From a checkpoint of a small spectrogram enhancement model.
Model: 7.55M parameters, norm batchnorm.
Training: normuon at rate 0.0063, 29800 steps, batches of 48.
Rows from block 7 of a small spectrogram enhancement model, named by matrix and row number. Rows with one number belong to one channel. Each number is 500 + 40 x the weight over its row's rms, rounded and kept within 0 to 999. All counts start at 0. Numbers have three digits each.
Before each channel's rows are labels from the 100 clips, of 14976, where the channel reaches its highest value: "strongest on" is what is common among them; "band" is the frequency band that holds the peak. Only what is clearly more common there than usual is listed. The data: songs of 200 made-up bird species, synthesised, often over outdoor noise.
# convs0: first 3x3 conv (model.mid.1.convs.0.weight, 192x192x3x3, each kernel summed), inputs 144-191
# convs1: second 3x3 conv (model.mid.1.convs.1.weight, 192x192x3x3, transposed, each kernel summed), outputs 144-191

strongest on: white noise
band: 1000 to 2000 Hz; 500 to 1000 Hz
convs0.175:488519505531475479434527487463523484452500527474467502551528531505481475565451514573551493478415543484526468565526525512522371456470438484511460
convs1.175:457537537462455492476465499512479524487514473458469447599486503450522473439495476549519482453445477463458458452516486503444408451531550475406499

strongest on: white noise; clipping
band: 1000 to 2000 Hz
convs0.80:493516496517540447519513428479520518531566473445487444514456423437523436552510490491487468482454524471474460456519469568486510519458423483449467
convs1.80:562535459509425445506551477463470501492540460541474493506510543477508502477496531433498405562531471522461549498519527545449552536524573501490536

strongest on: wind; clipping; text has "clipped"; mains hum
band: 500 to 1000 Hz
convs0.64:488557490521431496527528529515539516493499469519398489485468457486433499515492520416536470535555505524488566477534521490564535521495466473514607
convs1.64:524550498504561553505406492481500457537503472465542513429488540601457494517458506512479495513558532564514506519514522461512516489498516503558474

strongest on: high song
band: 500 to 1000 Hz; 1000 to 2000 Hz
convs0.11:464546527529447507521458500506480547462435532504491491484493521454511485531553491450507509517516499536556501584516507562498513539540567502558458
convs1.11:457482511493516487577509567492499516531542424530450511478434439444454437499473484471441492509454469499557460507479475441498515447440427454536502

strongest on: mains hum
band: 1000 to 2000 Hz
convs0.185:516435465422492542502428487470417524523467504473450529500418441498551504509566546412508491475505526502531490594465472559494542513533543490482470
convs1.185:501503501501554509543486522542500515488550486530505532547462477491482438467496504574549561510493435446518471463515508458469527529530491481552451

strongest on: clipping; text has "clipped"; thin (high-pass)
band: 2000 to 4000 Hz
convs0.6:462531460559493445506463509455516526539507545489380498428463505501486481551487474474507481506541553470530542493483489541443524514541473487478517
convs1.6:421498492467524483501513516534548537492496511496402469485470444530484488495588481460504526496517539550585488524467462428519506488437502417540567

strongest on: white noise
band: 1000 to 2000 Hz
convs0.148:476542487441575501487519559474464506492450498418511481544506545516546423457507486464496543502512491478487489521504463465545471505543489447496520
convs1.148:535524507508400482539548492460459515500530493514462468531460503462545496501524502523544389549583514538473545489429478488429564489510524451491507

strongest on: clipping; text has "clipped"
band: 1000 to 2000 Hz; 500 to 1000 Hz
convs0.93:466503486526456519429514522522447540541509440509417569525469558477527521533544559560521442489453501503499494484472493536452480509452534480498489
convs1.93:541488420489619477515417525574547517499477510514531535462499473528480465457442484538516550493520495464560506478542505431508468465524522513530488

strongest on: pink noise; wind
band: 500 to 1000 Hz
convs0.23:501552493509515464481424466471535462502470551522461473423450459491511475445520519474522530524534503508501539457487496544484542509488525516534449
convs1.23:470422515500392523524505428437434503483478441478461441494506496510555480482510481459472509440520462496457479488499436515525562487485428520449509

strongest on: white noise; thin (high-pass)
band: 1000 to 2000 Hz
convs0.164:561528492543587490515523516480491514508459602500489582455521516486512514432526563521522515495443515454548498470470481553536413512455483484470361
convs1.164:500508493466404500480579463460453507507526452510459451556493522525546482501474542552529473475507460436480521474483449523506506526519530461437498

strongest on: white noise; clipping
band: 1000 to 2000 Hz
convs0.138:571480403560600477492456481540539422480501528463519447542498496490440531505552491544538490523530472546477494503495499452564513467552492520416536
convs1.138:511492493514387489499539477468481525454477518537526432532521488415493544487500506405484422552539537580482508442533483494461488467507536493452532

strongest on: text has "over"; clipping; text has "clipped"; wind
band: 500 to 1000 Hz; 1000 to 2000 Hz
convs0.18:569549485565397470529546455503520489494562451607505461486464435468537536529526429534507486529545602550487507497488496589524557500474484493504611
convs1.18:504553458469522516493486474490559500507446585537503526446466493537456510480495480462422464578480580520554497480445518466530532493497401458507612

strongest on: white noise; clipping
band: 1000 to 2000 Hz; 500 to 1000 Hz
convs0.113:565446504511485499470496462489466419491467576474465513571501468529453504489472524476401539533442501485468455491519453438545483626508441535414494
convs1.113:452443512495462533521441504535467479435521519487530473585547504476572525517578499493551483490514539550478499504553485510482524453527495569402502

strongest on: first syllable: click
band: 2000 to 4000 Hz
convs0.152:446431543490515489487512585443509422671497514589429482475525490486478583493467509543576414543464524479479598537488507481539549527522534494626528
convs1.152:520495491461483498491513440473493541677502515505529539505455510501501495483485482476481542470477551542511486499493482562486501539477482548575506

strongest on: thin (high-pass); white noise
band: 500 to 1000 Hz; 1000 to 2000 Hz
convs0.114:493486493504470485428427454472532491496526607513497488418431477473512513468515496491515517508501491510537578464527472487504524467473495489559444
convs1.114:478419511503415501528489441444457481464457441496453436466502494517555479478525467437448517449542507530472449492496417499513584485478426523449506

strongest on: clipping; text has "clipped"
band: 500 to 1000 Hz; 1000 to 2000 Hz
convs0.33:438455454499504536442530473489495501500473493470453623466476528461550507574539505476496484473407508504501478501459509603529485496488516504491462
convs1.33:515508452491616475520417536576525545492507497482501505482493474525459463452461497542516591485488492493549510471520496460518447476523548503525462

strongest on: clipping; text has "clipped"
band: 2000 to 4000 Hz
convs0.52:501557537493419495477494510526538533510545527496454523524496461493501517535454484481522500529583613519521522524483507500455472460534509446575512
convs1.52:449496502470525449539491495542531538521514527485428489486497445531494497476541484463502536469512569538580484528482434445508496483450491438558546

strongest on: thin (high-pass); white noise
band: 2000 to 4000 Hz
convs0.132:541428461472493532440536509491455397527521520464528530496529406460479544443510524538500449461450472546466532501486482467513438481495518537585523
convs1.132:487473503501516459483436455454444456515524466490501518496486523500503541500435527500444507488491397475436504495576523578465444557547512582460448

strongest on: white noise; clipping
band: 1000 to 2000 Hz
convs0.130:466546498513623506492481496485503490472474491474519464530495486541495490427531462517502546496484492484518508505484515528440533450468492488457552
convs1.130:505544537495371452502507547488510559452472464504503473561502470446507526508501497482520448540497525503470478530523514494445481425552546455450507

strongest on: first syllable: click
band: 2000 to 4000 Hz
convs0.89:473555463467556499494532562508503491574486520583497492453518511509508461511558454498517484504448534481500540492551513472542480537639542513623535
convs1.89:531501515494453516495511435464501529667498556475533535483459488469500505496496506461491516464461534555490500489487486539462472528470512567579487

strongest on: clipping; text has "clipped"
band: 500 to 1000 Hz
convs0.95:510435488446468526442458565468521494531471512471455559504499459486510557522519526577513524509417480512484534400478519513552514499474512497551540
convs1.95:513508457511603482500417537546512487496476505507531559484522480534507469443417506582519556474490471465530501504518503490525443483556515571522484

strongest on: mains hum; clipping
band: 500 to 1000 Hz; 1000 to 2000 Hz
convs0.101:527527511526547486492453424440448502520510420464421565451475494479536496548541548478564437475478545525487441529526440556517487482474536478507480
convs1.101:547541487517592520528455508512495460526537484495511515429454500540468479484436512558498504489535508525524531477508550474493470528498546479572464

strongest on: rain; clipping; text has "clipped"; white noise
band: 2000 to 4000 Hz
convs0.155:487499467544564442494433499506538509500495563482487483397493465466522527517485491479532492474512535535492585554494502533521559490504536476570582
convs1.155:484481511520470495512534442491502535487459518519433438457477488511485526551529453380417484500560562578559503514470443480486544506415427446495541